config = dict(
    model='image-text matching model',
    dataset='made-up ball-and-stick molecule models',
    train_examples=195000,
    image_size=64,
    crop_scale_min=1,
    horizontal_flip=True,
    translate=0.12,
    encoder_arch='swin',
    encoder_norm='rmsnorm',
    encoder_norm_position='pre',
    encoder_activation='swiglu',
    encoder_mlp_ratio=2,
    encoder_head_dim=32,
    encoder_fused_qkv=True,
    encoder_bias='all',
    encoder_qk_norm=True,
    encoder_parallel_block=False,
    encoder_dropout=0.1,
    encoder_inner_norm=False,
    encoder_patch_size=[4, 4],
    encoder_conv_stem=False,
    encoder_depths=[3, 6, 3],
    encoder_widths=[64, 128, 256],
    fusion='cross_attention',
    tokenizer='word',
    vocab_size=32,
    fusion_encoder_width=192,
    fusion_encoder_layers=8,
    fusion_encoder_norm='layernorm',
    fusion_encoder_norm_position='pre',
    fusion_encoder_activation='gelu',
    fusion_encoder_mlp_ratio=2,
    fusion_encoder_head_dim=32,
    fusion_encoder_fused_qkv=False,
    fusion_encoder_bias='qkv',
    fusion_encoder_qk_norm=True,
    fusion_encoder_parallel_block=False,
    fusion_encoder_inner_norm=False,
    fusion_encoder_drop_path=0.05,
    fusion_encoder_positions='learned',
    fusion_encoder_cross_attention_every=2,
    init='torch_default',
    residual_init='scaled_by_depth',
    optimizer='soap',
    beta2=0.95,
    learning_rate=0.002,
    beta1=0.95,
    shampoo_beta=0.95,
    eps=1e-08,
    precondition_frequency=16,
    max_precond_dim=512,
    one_sided=True,
    adamw_lr_other_params=0.0022,
    max_steps=4100,
    batch_size=64,
    epochs=1.3,
    lr_schedule='cosine',
    final_lr_fraction=0.01,
    warmup_steps=820,
    weight_decay=0.3,
    adamw_weight_decay_other_params=0.01,
)
Rows from block 9 of the image encoder, named by matrix and row number. Rows with one number belong to one attention dimension. Each number is 128 + 24 x the weight over its row's rms, rounded and kept within 0 to 255. All counts start at 0. Numbers have three digits each. After the name is the row's rms in percent of the matrix's.
# q: window attention query, key and value (stacked) (encoder.blocks.9.attn.qkv.weight, 768x256, the q third), inputs 192-255
# k: window attention query, key and value (stacked) (encoder.blocks.9.attn.qkv.weight, 768x256, the k third), inputs 192-255
q.57 134:115127098121121078107120134146096085100130082138144178154131129173152111136109093131103114123089142115171129141161141144122148146092137126178126137124155149158138153145121140132098130149114118
q.58 099:134084182126137140146174130134111113140135128087130143111187080126125126131152131154122112136114163159150104131174106139103145172101141151140113125130143076085168146173148142105113167110076119
q.59 102:139113135130126133117143161136109113128153098120128140159161103171153132092112099121122131148095130117163113124157114143119118117109145127187159127166170130176155127115106138131119133165117112
q.60 136:101134087129115103099133148123115111128114091139142146125104121155133088152081125111120119115101147087172090154157155123114123131080128147160115119100158110150120176120081124145106125123117110
q.61 075:139177172104147143139122109091151128118124174159136160124136137134122122162140127130083122103126132129138151128115171133081098129141085144115080113105136097153123158109135128099132128094127148
q.62 080:183094145144154164132173121151154168134142131107118142116153101127147128129106137172168138137139116122115188077133097149163124129139171152110146137142133137104158106153145133108142131136141131
q.63 087:092127075133103118118118146136133101125124146137100145153094170147122119138114130103134106140102111091158106135114146125143111134078135076155138146103145131175114150154077132179136115142149114
q.64 124:127100131110152105087123165133132145096131088152084109144121131119144118142118149102081109101116152128150118131148118144091117143121105117138141117133137095128128156150097143129067114078092144
q.65 084:136116192128119142077144163137096146124136133085127149141125093118150137107128088158131111073135142109111162107116130142110106152130155174117170132187127116134152130120195146135102158151094132
q.66 107:156109154124161131134118108107159140157154131117157103122119094127160127120132146174169169122140155142085171091088086129095132122162122133158109157176153169120106089121152108112149120108128147
q.67 104:135146156155159150131120092094192122126132179104107077108093161100128104099095152104141144125151100130093134140137112142085120119133096063092112141145135159091099118120117100119140119115129106
q.68 110:098131156090157112125096131091139098106088115165129099138158137121152130166137150123121117082140163155135125114134120130095157134135108098139131154089142098143137148125135131143095125065084184
q.69 163:205115150138128123138162163134132136132187120143179146125153064150116163113150107164137150142129124146103151128128184119130131133147129173158142127162148152156160096130147162084137170156127126
q.70 141:112139105142192105095108093105181120128098150153128145081089143100132108136066127109128120114167090105123133167124160130144125120119123070093100150105133173133092133081103106136136121114135115
q.71 114:124158142125143157145115112113140103159119157130144141159163118092155109115127118136168120155144098146105162088092143105137116150124154119110087139118110142145112123087131088133155087142146143
q.72 109:143096128135142124075158125116148108155140128114143092118128125097113143114106127118125122133169137148104147135144154137102108130155107141145111135200162140134141112123129136064121129132115149
q.73 099:125106112128141136068114165132107154123190112086171128103143118128141154111141144111132147085145146114132173140122165165100115117162076168130156114158127177161142079133103174157102170153145122
q.74 129:190108140152142169137102098113137131146188146144151110116158090118096148087144124122131182140134124152113167110160147149131107168153083148130124121148146151124164101144111139096116179104117130
q.75 131:116155155127197131097107128081143135106129162135156130164130106070161150135152119112110099127177108158117154129108153090150137163154120098093102159133150098160139102077144114110118098121129150
q.76 177:110119151126102146151149158102095105098113116140133156119141092154152136154142103129078113135106130151170102141146139100110126164128120159138153121096174071142202152152145149134103161120102125
q.77 101:177119126114141128102108139130151168126175124108183101122139127122127141098142120145156170118130154134104146139144142154108118087157057126157124114178095155145104079122055147117124149109119136
q.78 122:147099126164143137118146128108142142107144144139153162121069076128132123158087113113087163131127123114146140115132131175138140146120110123117144129141146120155164131111113133092126153118090082
q.79 107:121188104115132084162146134110143131132112145161136134147126164153135100138127135126092116153117113123143075166096140076130090156115151087121141153096137095145115135114137109156109090148179137
q.80 102:127071119130167154097088098103134186112150151097130090103158116082110121102104149142153132109181144160122164145154162162126126133136109155138130132171085143096143126134109129116113125156123148
q.81 120:126147101115164081084165141142148124164130147200163149104145109101128137102126116122131113104171153122104171145139117098105165130142095137136089116136129148185122120094139101111122142120116157
q.82 088:108160131141159129143157123106145114187086151136131140156089134122138090151065137115102115148173095097134100171100172150192115145130131089097126159089146126153140128116122115147115106147126099
q.83 127:182086125139125144116140159155139156135171123059120092123153103119126167092129127144138139151137156167103180120136120142125094081136122149117155125145095135110110106144123124094113131113134148
q.84 113:159084117135128155123100161126168173146175148115127122103147094104089141093144151170144136119136171151083189144132148163142123089179082127130119119155074174143111093128126123118114169115127162
q.85 113:121141111113087119135140131111103124157124119143099086151142181132135117092152160116144130143128152101111104147098142137155120112136107091126123123145098167088085106144123121173115101169163115
q.86 125:080140161122148138129123131101105098095094142146122160130095114113177125175129095109107096112132124135156100087122101101123172188129176120106123139117149096159161177129159127139121118138130134
q.87 105:110115121072094143129138160100077102102111108125080113133163169151139107123130116108108101106115156123148102129154101140084130145129164122123159116122153140088108153138113136142100115101089140
q.88 096:162125110143089084116171102186124121134167094091144154148130118154097167106099076146157139161096113120131166113130153122150076092129120151162127097183136158141142119170118158106151129140137135
q.89 105:143148092121152078070087098149143130163148125153115101144119146090120121108138134117144133144155100129108174105106109142142085137139126124120103171140088165163093090118101109152129127116155148
q.90 116:158136162118162144125122125136124119139160151129156168131158086118123136082102099144148163141152109118100161103123109101127148128147096136147100143145134171121138131118139098069158133146115146
q.91 085:130127143166149119107122156100158141128155145074122111127111089097137148092134148150186153098181115169100124127100109108153150160155136125141120136151118126120159126115127095104136112115138169
q.92 119:140091134150092140122163115117113107111120107121111107107095123157114159150091110123116160123098147109151131079116102145080118135115147152138157093113149074107146152164142154105128134081091111
q.93 114:135119143160155157119104085134152123141113158115157166079111116110110120125110129133155154106142103139126131123105153142131123133122110153119099113106124160157144129111142134129153125148142091
q.94 163:149108168124077136145144114125107123099149112112106147106131087171102136159127105121109157117092167148153107088151102145117122139112145169146174100134118085097165131147143157121107164097089108
q.95 098:075134125146154165144139138110140118080071167122120136125116121107181100145125136118121052107154120136148109146137127124134150137119137097095118130098164110114133157111141130140071109117099143
q.96 129:092187152136149134115105103110156126163094154162155164109102152129142100100120124130137116112140113095135135147121152126136105116119147134147107146137118186160110126122141117136159109157134110
q.97 110:118150154095114122159138171173148122146122138120098147153152136108129162124137102153146104141110135164100133141113113087172126138149176145128132123080121110074119119104189127099120117155148173
q.98 129:119187135150151121120124122114158129146104156115141164123108119089184140112111132109131108116159096133091162130097109098116108117143122098112105131097125148145098114067145097140162117148153142
q.99 095:105176104095115087119146149163125164141139119108106115162148137134123125139138112124161125125133143122130123185140147110162114072102166114140138101151104121131107098114126132135124103188162105
q.100 107:142168143131134133172131168155137156139080139121104121124122118125146126124174107168125094119128137136120152142120102103113102133135163128123137135110120093057093105134143083105122109130119151
q.101 082:090140102069137110146120134157121099092098145052108130173116119146107151108169112150116117128119150117123120132133146121198113108114197153139140108138126144150156093127174150188106138168121145
q.102 130:138148152100175114116123139089147125135137143125161163140105069124147122124138149149133141103130140150140140116135141126100182128161137110170115136131168127171164137132128134124099121151115153
q.103 122:110152147134161147119115099066135133155118169147163112109108125094158094112131157106143157131155083123126107117090171123136143122152141127146095152136132143160136133099120090130158130133156127
q.104 144:129063102127111108119144117145117105102165091134145122140146141147084120158130104103121177120109152098166129118158129174136137124114123134137119094169148140128155143181116188117102174140097107
q.105 095:124166141124146130100130137111152102149126121131156167159099077116152119120121134146143152134093111135154114113153151128088153153121114133161105169136181153182156148139128173154104136144109131
q.106 082:164126100092115095103136104115105161141117126138142167106102138116110127091136099118139139181110164114137112136125140138122164155099088130126118114142128128108106145124143138122115113133090086
q.107 098:165135098161102127145136108107109137145173117125112121157128145147139114163110173103115155165087112121139121121097174132165103135100117141115111142122129112149159126153082129121106135165119081
q.108 095:143165085108146122153121096127149195149098131147102143119136159123095145133137140162120119089143112138111151145106102147110108125152139114079119109113060115094083108119110098119138128124128152
q.109 097:146086128116104126130103162145084096150137081109110117143162140171098146115141152160121145156090165127123116125165142127139121105135125147135177099160137133130165131172161176147106141132110113
q.110 078:115117112118106169120153104111109163142132109092126086132121145132086131089104116128166132110106129066118137151112130142161124107127075105111128095138101152116123105106125144166171132131166108
q.111 118:119143103132148135165127100162151119131101144148095087112135166114108146119128122125164103157151114156116148147140106129132081120121128118131118124126101136070095111115134104149139117092131148
q.112 078:166162158120150128125172143077136095112138156105147137145108103114152102098162112176191115135138137114118135111130172088176119162119112143143152160137174127126135094112117080120115108152154136
q.113 089:109141143096116103169155142160135132129101147166121148143100152118180120149141105129095077147133118145153117162118119062127105188109121109114136138124177081168100148127128086139127099107145140
q.114 080:088143154127149133139097130078140115168125145173161125117112120106179138129136143111132114116132111119106152140080126094143122118136148110129132139129165159193130144104141122112160084150163163
q.115 081:116143118100131087093159162139140160142107093112112129098088139150166147130115071095111109132130139139120124165145174102132085118097132143118148100140151137124097136113118149134092113109123118
q.116 117:127149154148166127141109122120151121157099154158146162144152158109178121154157129152128104108139104168127143137091133101100119173155140125105104159117128094146086144113150080117134112095141147
q.117 073:167166090146158120090109100151144123123095139132126135093091173115135173108134100107176135129119168117120140155161176127094121133083156085134139117118088115140129125171135135135135120121091121
q.118 093:128150162150151165164117132089136152116131170105150093121118099101114118096142169149152139118158120164088157071124129101118170130167132117141134153134098135127138114082148085115176121107166157
q.119 105:155113114123123148126112091118129114128140125134158144113124142140079109121119193135161167128106174076157103093171156196125144108109125139184105093153125151109138118184106158150129143135089104
q.120 115:113119153106104159160110163158083161148140120123078104157163134130127152128165140140117109145102123135116138117084091113125152154135145147127169119130089085101125123117151125131130133108141164
q.121 074:119135118148128114093067150110131079128114129140142118151136115123170091143091135100068143128118108128123137150082146145131106136147112126161126095167132144164141099096130122130148142123152126
q.122 085:141114101128152129136140115065155108110140146140152149126084122103158111142133130131117140149154107136140091121116181104123142144126141080098096187109156130137173119093125104137126156154146107
q.123 091:149129156131146139159133103127133116146120135104132133129107127100178125142130163171146110141143117159089165077105151119131106096128128150114096149103102085101132113117149074101124115111174164
q.124 096:120139172138139137087148148081119115118131149124145156140085102098199105122144100095073132125160111125139141091116173114088122116141141131154111138121153111180155139098110100118129119138127128
q.125 136:135158157169164157103128111109162111125152151124131135123101119106178113088121126101160132114158084144104164113082150101135099110158127117127094134132127169136108104077125076121154104128150128
q.126 070:154118098116127088088130107158144171139122134097119145127136172161113178138118151146132137128146095096147152167164120112137050122111133122172130130161134145142073153122089118130121140169133119
q.127 078:148111100125152158082109061123109110133122118140148104108092144138104131103074146095165157109112138068148113110124133154133113115124079127100102140173127168140116113162099158134136164135103117
q.128 098:146159116182144122132166068117185116155127167157105098105082127134123128100131120151128149149137074127084126075133129137109092124114126103116112146120109132105117116107105096109168114096167119
q.129 089:109127139121097127155091108135094117102116076134138128113125120150117100170088103118120130142111125110162102110131129141153127120087135136127119126125157120123155121136099166126106173144116093
q.130 087:167127122134081157107090098119089145119186087071114102183125156180135131107152140145130126145094164125108130118113087148150100124152120157127139120149095178125129094144110155124148111188142133
q.131 110:083129099161099094127133105152115129130121083129131142109137140155123083172083104121131124140090123083156095116136139145121136144098124129154125123119142150116151150154092132148141155143139098
q.132 119:117154127087147128151097132138130142162117135149115125172122136115155140125169134123131094144142117152092148161071116119135115118143099121114086138123104100142095092080127094103129109123162189
q.133 082:144137143124103097145144146150098124100101077118102138122107157159092093132101120178101093127104166113158105114124123139113149105110159169133150086136142116115149131158150131128147117096156139
q.134 082:140124110122130098118129089078146082144155163179172148103090116129131092162089119102133137144121134123126139172142205135161141117116118129161091142110176142166147169144126097133146114114131107
q.135 089:099127116124126128081125103096125123128144111110158129144135094150121142151133129103152155135131112093148149123125125110152157097118118119126103156142176144158157124131097142140128143160127091
q.136 071:192115170151133113110150129104156151145145138125146107101122112102112124123155153170117146104152156153133162118106121174115137102132110149126133100131087134126096116140166141067129123120079141
q.137 086:095153091122129133145129132122123143158117129144135146144129149157106105117147124122147092146107119122117143136108114105134140092128149119139083140116117157146103112144086080132177122131147155
q.138 103:082141133090143098101091148108146155136120128149145158145143127122128094157148130123100108089134150097157119128139117133128161138097150106116129141120132113149136168113103137190081140117115119
q.139 069:079146105125091127154127128115161152101137111162162134148113145143161129116125138111135121142117099119123152125084107127110133158168122118159103102148172075174120154125117087150128110123162119
q.140 141:142167143115169132125122134095177134154113174151140122161116125076151126108136157143128108129163127154094150104117128111138132132163128108091127160134111126116105133100137096112118104098153177
q.141 105:138093140150138106104139121095167104070163139152175182105094086132146129153113127107104143102108161138151121101141148122132156126138142148152123116148165121148148174124145159098094143076093145
q.142 110:153108151167122163135128084125122095152150128102149091117133097143127128111144134136150182128110131154101134109128124146165098117132120148108137129102112112110147117137151136096145144134132106
q.143 076:151156149178158144122160123141153134133102165135139122138124120097144119090126130118130107125154103117143153129142128073087083162141135119131107169155114083139106136085121103110133085115133146
q.144 076:113136165121132163114121147165069155111119123095098112129175095122102135113162117190126116118123150135127127120127058096128128123122118201134140096117083104135147133167145148169114145167132122
q.145 131:111142167119156144153107139079138165132150163118154142173158113107152136143185153134131137101154125191102160104105127108137165132176124138129104160138122094116139105089124079113119143130130174
q.146 080:115134125124159121108162105151126139141125145103147147126167093113114156121100149166103150097160124135104131137183162185159108091127119103112140147167146143127138105112110136134157141117111145
q.147 102:140160158133143182144149118089132089102139146132142139141119101128116147116143115135122147133126119175108165115123107103103131149146150153157107156120139087109144081104173120087126133175143142
q.148 117:090166135126151147186090130114127138152112138192131125162147128130157106121155136119099129114144123177095161139076138128089117113146099104129084162115120107144127119105140100123117130108145155
k.57 108:127092140100120139107105143122096160085122126106075106130141112107090152110151141134130140107135157131138097120148098135137143182100151135100197102132113120103141152169129180145102127097100116
k.58 111:132158111145181105110098144099160120147137160165143129145087144101172094146108154116104117132152133136142119149127163108116142111097120061128089183090142117183120137120108107142109111142134121
k.59 124:119122167133187146126133158101174128113143174147130122146121098081153130142140168143118082111172143167102138108116134115114157120162101099111111142138142103143129120111135096119129133140137162
k.60 091:138111160111153114133126138105116157124126161113092121103105125113107129132135125110142104120165116091144081113139135106197131137060167179103170137127139107067144155129155149156133123120115102
k.61 104:148110108142073138143158106178103119113132086105095070140113167174077150140113100106117138162074137095127104145124108145156115109102130132138181115134126158098134139158107146116136109128122124
k.62 085:165167120131181127101144119129136101139122154167168161113100113107170099145133127128108091134138137138157137150101175114140136115124142056128102148103097106119142153110125111115170157123140146
k.63 077:079139171118124130170120157108109179139134130131086106120144114115126132145151101109117122101141098175130112127104108125155104134130150161099131160132061136098111123106187111126111134176138151
k.64 108:095118144170099133110081100077125074113144158107093100122113117104122102125091126110165131127166092120121103089138179138171114119093158130150120144113152133104127122109109147123143122098136099
k.65 091:115167160119120124142105150106113143129118129108111105159154157134167116105144176136122099107155138132118107139092105097087094172140122137085112128155113101119099121087139091128096086135147146
k.66 090:158144078074098100175148120161121151149118074137136097132133152155161135124145146160134110141095143149126136171146092142135142101102115138130126059098098133125124146137127083116133098161132129
k.67 112:138119111160127122091095136142134149103110107114108114112123142145096098140091125094131118157103160072141115161176152147121117076106114118148161106163102164140127156157101159174111137131126100
k.68 093:095092107155139137111134118094120073097129100096133151137090094144100138120110128131162133126123119103123148097121139158118087115132147155149090129143145123134149131151105150126111131130130097
k.69 187:138172165104126137134146158132124173157105142132102133181137165119148152121151137148132088137156117136118134180118118081152114146142135126124138132142107094134106129111167101124130086151158171
k.70 144:121116133154137120119125082132146150137122135099158135088114115124109122113087118112163151138135123111133131125154152140152108104086134144117116139146121167112153113168117124134174151132129107
k.71 097:158109098111136159125147106166127160120086148111107126111118167152101147115130113166120081161107115091136096158181129128161103109084134129101153103137139167166125147164123098121138113189145125
k.72 136:114148143125129117130140132142108144162108155106078104155140166118165138129126182136140080139158110090130120097125092105142111101115186096103156145141116154091103122141150101160157077148161132
k.73 114:123127165174164171125149092117133103122144152114126143105107091127132148127109084097134125138149130156097148098119153119151126128135145131103118179155150111121147090124160107088152149127132138
k.74 109:109131147151113167135117144130133143128124159092108097129116156120134164086150139113120089146125124097096111094101100109181114092157154124094181158154135120091101123088161107136146061154191120
k.75 132:124120144182148136128118090126142133129100156092123116140084146108139127144126136090143077163148117117129091135120138131181112133105176103098141173120102138114134148155114134139139107163131097
k.76 133:143135157127154102101113134125167147122162168174160162114100104098166156144126127147106128094176140149104149131115151117111143129172091117125102117139148084172130143103116103108102129088105147
k.77 098:113158111156087115130097115103097090116098131089106104135129142142106108132127079075165140129105099108128144142138148111155137137092154117109135135127086123113102081133132105133185117155172140
k.78 124:123153177153146155103112110126154116132152127127147122120104097123131124098148165127151172100156115144101158098108130134120155095187130135134123131157116178129149098102141128113135107160126165
k.79 139:149108097118186115098122119123160173121160126165153120062100115088069143136108122130157154117161144124131176153150181177103146109148098116109098105132111144149118124129101138127126164106106118
k.80 110:109113144160140178124093120096090092110132110089072098148136163153155103139123138085099104131119105112140115108118143126128078136093149133120131198108113118116132136178107144164117129169120123
k.81 096:164165156115096117151129130164116159130112085124104140164128141157131164109123124149179103133104149159119122158115106114157120155123148148116150125180073108106110105140162144129142120171104136
k.82 115:161109115131138109114131065146137120128142107145169134081084104108088160112115094117151142126163111122112132129170155157122119119119152142098114107124152170125149111130106129112161178108108129
k.83 132:119143136123107186157125125089151101147115154139095075122159145101146128105148139099128136166135109154112096106068119115129125127153141088095150177097095115090105122108148111112110112096154141
k.84 090:089124131128083155145140137136088078164118142097115094166169145160125102131169166092135118149100099141129164137105130103129110119128163135046133180128119130097135115162164120114155127150132127
k.85 118:116099073136111102112102150171110146166131097126129087120159145145137105143136115101122123122098136094140096154130174158127109126099098131131126067157111132127111122146047155162125152107128081
k.86 086:168136166137150096120143098120126127105110160108128175137070100124129142119093121185132097134153143145103116126153117098128132169127133154149145120144179110160167113117132096068111127120129155
k.87 098:123099112176165111090113135109087121127130132130125113103139109118135081158074097121140128156133147117134098127166174121160088118084135142170119109139154092163137151123090147135134138116129100
k.88 098:154161127099103109153130160125086119142096135169099103178165158127160123128141146151101080139121123151133104146141122080137149148138118107119154127110110119088118127148127102159134101118144143
k.89 131:112097122145183133159122060142165128106089161135139127073108121127071130153109147123143137164135118134143120108151150168148135130119156110110135119094103128107148134178135131141142157103108103
k.90 119:122158137101117138126176175157087127164123089114101118131174107137158173098164114163139085120152132135106152130116075096134120116118124171108173124165111127123126090120164113120147107163158176
k.91 087:108130141103103168128100153102099128114145118075102118165133137141080161110135125130115129130115134149146090161115135145137097153122145138064131091146118116136137146196122145159112132128140145
k.92 122:127130140122145150170110125104153105108116140160130119117133115140155110152136149190131167121111145158125138106136069113130171104186104134145135101072142126124132146121132107121125130091105148
k.93 095:156132160129134194113155129134140165101163144106111112105101108126113145093150146128127159138104138146114161100109056148114164122180121154068144156136130128107155117137155132067134156143106131
k.94 156:114134114129120146157098154093150118132134137165122126128133110096166128117136157140098156098121143155112141096105103132091148108186092111117117145118121122147106144080124109139089111101145153
k.95 094:129075158177154166136141110077160104075128125105131128094089098097115146148094155080127149128153166120136164104131122159099159081126156143120142150126140140105149141131134132094111182134110124
k.96 103:097123105125115124081115121171114108144136110175119104137147139151096123158113096105101093127104122089146141138144163162099098114112103157133093125143121145149103124163071157154118148107089098
k.97 119:117125138154110150099132132177088147175142089074108089142151115133108162080103119133116152164123100117117126108148124127131137137167137159130151088181113123136125111137129129143140143139178106
k.98 106:140069129139092144098110156147084139124153095084100104121154117171097110124114152127117147107110130075146121117158093167106118116133144139121132124145090142110147136139133136174136161137122114
k.99 097:060154132151139080113156128150143098100140134117141157142133116133135121147100081133120115175122102137155162156103165140142102116118170168146102145117150138186135146155135095145142154177144125
k.100 122:179121172166140123106159109149130114128138101095113122130106092146083157108124119132130159169158117136123116132145158136175090113113145165150127114143138138138143102143143138076136149158130116
k.101 079:112131102192167114134157139128177137138097130103131152112118140105126158132094086126145126134164106112125095133165141117141136121102141145135135124098165117125114161136132173118107092149143111
k.102 095:103141149126091144117121150145098135143139100136113143172134122168166098100173161154154111099123096130109159118086125116101135090179111129132106127135104137111109120109124095159164096167168130
k.103 104:081128083108090147128114130138137164110100144142098096143137176145109141109110143141143129110104175102124107122146102133103180118130139087128153138098075131070103140102093153164099122128121118
k.104 145:126161139109127099162101123074141128108102153166140187153105123100176102148138149144130101122149122152141111128091130092099132147123116091121079167115152108166117127103144091117131114135123153
k.105 100:106164136120121111120096149128136091147129120150117176134181107119191082149148133132101066144116085121134146147095131088095080120126143136166092142137133128140118161128117105151109091121163123
k.106 078:120151112122140103126130106162096129132130142137092137141119153125156106164138101160063072081128154105150108153105147100133131125164154137132163115139126086142116120118151115158128104102145176
k.107 098:109150153122103116108171145096126136137133153118144151148118145100171146129148138135105144113128141144136140155120088119125128130141150113137161159128108120156143117103139122147110110177119170
k.108 089:112113107141099141117126119142130136112151095112153103109122118148107177112081121089120152168103135133155142116130165167111129084118120124085157090107091159192130147180121141168162130112153107
k.109 090:134128117131156129134144155118145132122122141144122128130083133070123149133119109146145126143182108133099141106120141102143165126159130116098127121092122103127100108100140122077120115103132160
k.110 071:101144109124124118128125154140139102154106084121102121158125155170160114118120142129150115143079100110138104140146102121109148119128163117115146174112122136137139137164128111195120113117157124
k.111 093:138109137099117144148104086155151153132131121156132114090155139118097137128093126121094131134115117138132104131162158177111107119105145130101151087124097123131124164187130176115114169108107120
k.112 087:116140117135061112127150163123108115138120134110087092152125141168118115102118129112128131127103109135122123140121103087127132144114161155142139143106177102145149144121161133150134096151153111
k.113 104:155099123109139163127137140107128163135153113173124056111154137108126119129161102122127155110140158131116135136110138173098127117170062150106156087138124131079099087090118153108094148097083155
k.114 072:108110103136088155111097136116095117148142138102133099148142141154119080119177150082173132097113149119158153108111127136130126131137124097153099140138107147094121136119095113154105171141083126
k.115 077:125105095142127145187167105141148124111076150137085147127152116113110108105154118117137099172127119141124091130139119144159155096101156134145111145123105156141140130125151152138155158139125124
k.116 110:134128144125093153090083110096109113106176093107183146153140089162131152128142145112143152113112145125136170135121126179150115118150087131124096140178108161135148097118118139098112167163108102
k.117 088:135151122137171128151146100161121129125086148123162183083105128127123134131106112149135090135124136084141115139149118104165145148093154110088152155121132176132167117162127146146143170165071099
k.118 079:108112138122104167086111126129112101149144090077125039111136116157140132102124118139157110107145106087123137123130128149111089134110158169128177118194119140085122119161117133122087125148133143
k.119 087:141168114119141089109165124122147143150102144195143165167093157098198093130096153121132092112138111125106153135132157101137111161099112111125102161117146101169090125137122100130132103130169155
k.120 127:147115156133127145100138139144124134148160128107130098143146108123095184090129098141139156134159133130074120105118145115164115156155137156119144093171120104104104067119138125089129139135162143
k.121 086:137119119110161127116095115100137133159116127125106126139163125123158121110146189136164111093124128134130128102079112131131124116156113127122096123169109119103112132112091136126127080128130135
k.122 080:116098134131108152090134170119125103065146136110097104138142141132127108147118103111080127091120133140125152180153121147141097101119152155127134141144126141121136123140125127172091101163092125
k.123 090:106104131149100079138119056074132069136118124141162125133122116148092115181142113107126179124091151117139124113155146162129140139106146137157104133114144131142169158129153157135124144113106113
k.124 092:100108115098110140130094124085097124084141140140127086137135165151121074171138138087152132068118165133152107114114104134123165126134126140147094113121150135059114168106100146140129140108084118
k.125 110:094123125133090119126118156150121153160116067111102108135120168194113112111134151124161124109078132111153106135141090139076105133107130143186139114145103112118130188150114150160115121130117117
k.126 081:099121099130147135156188147156129178086135111164092120123131136127110151137113083138093159154125144098132133127132111121107111162142190105072153113110097102135115103168136133152130153133137122
k.127 098:098156107114096117157105123099114106116125136157111142151136154139186107135123178132142105103089138140127111106087117137121133112127138102143099122131135114132129154141115108179114087101112151
k.128 080:130093115153060099138123113141125123088124098132084118106098125173085141139113097092143152150090135131122106109122114157142118160117125154092141116115134141129137105169152141149137136124145093
k.129 082:170121107142167121137081082124159109160120165099129097094109160085126111146133172141149133146110092128092165097167097159142144131140110077112147134114110146140098138103116092106144123084156105
k.130 113:162136140124127111132107136097131091142182150168159179143160078126137119140172139160147138090154143176104166129116135105110169132180120152147119118132141106121113133070145135084108168088137179
k.131 127:128134093130186152141129112110156146172117166117139111098126148074120142110143123127131129153148109142100153124148110126139159121118118099062132139116125156122122093107127106092137143113152117
k.132 121:154117135092089105099120140157122141170169089120129121129167142165091130089136151110161164106098157102101136169148168139141126100126093157163139093161087153102110114141118161136131114133132140
k.133 076:121105134101153128134157150115128076155182119133142128113186088132112133135135131145171134120107135172106146142202158101120140140096126121141126101167177123170106123130111117098160184084131127
k.134 076:120093097114131106163112141173130113101093087171096084124169123163123119138128159120137123141045126100146111125129155172159129114138116080116133097104160149165122128123123141174121145126142102
k.135 088:135120098096194130116146103142146098170130146176138142110148125130137152142149148124122140124127157119106155096151122092095161046151119108097128104136118141142136180083106097109143118093139157
k.136 110:117141115114135138128104131125132189103098159119113123154113128098164122123130130104106095096163130118129097147097115124144178167165169121074125156123085135079124109087140122155124116142117121
k.137 123:152090113109135121106150136158102118159158084135167149093148105173095133125131107152149162092070160112114152146146141126121145094113074170151125066138125152126135135138102136097145156084113147
k.138 105:137078080133171137111138122149156128110113080116085141107131164128078102165115135132094116114092138054117111158159111161132098097124123146082133114133141145133116114119092138170083135121114111
k.139 086:149123186132128158126130159118118117120118127109114093167140123123126129102173140159173125140105119157107157092144092109135152155146153163148133144138125091112152110157156146086130107179133153
k.140 125:075144165107088147103132174127099141110116116132089092158166125132107124131128106105096098149144143134166096180142136143124117136115139121128146152127098099119125118120124165171104120163132119
k.141 119:113150153141189089124104119100171120080126142107111123129072105115135083154117151122122129140129109157134140086124136105118141135133145073150117190137153117153153156127128102146126097130118128
k.142 129:125148117128133151153130095146168171136142165141119133124142147087143146115153148140126141121167119152103122122099114142141137100165134108093117126122103132115083119116128098129151102124158129
k.143 086:103162172116119110111160119135119134095130112123085158129107108144132149075105111134168105149151137114142140144122138104107094141071171184139106108131120131098104097144142134157135111157152147
k.144 080:138140143117149076110115148127133118157129146164164153130141088121139131107121072135131099111137140146103136157139133099124156087106104098160063140099136110172092122104139097108138126136162169
k.145 107:131157142119123144106116125118152175138143156099089097161115151070125143103133182143134126101184111129098115126095119147134110120156118145104149145166084170102120107111156123144127105137147129
k.146 094:076138135109149157118147144108122179125096167155123152130101133095144142142123151131098065120192150129119115139108114087126141141149149163064132137114088117128147114094136115146120104164128151
k.147 102:165141129158124127153082123095185111111134148136178124115086090124137117156108185136154156134118138142140150089126168165116144083157090097178112144125142140147140161141086140111129129131109113
k.148 122:133114139092154148097115153147156146135147135089139119131153130089107160107147154163108112072155145117118121169177120145148147103119117102107175115171098180095120111123121159136115110144102114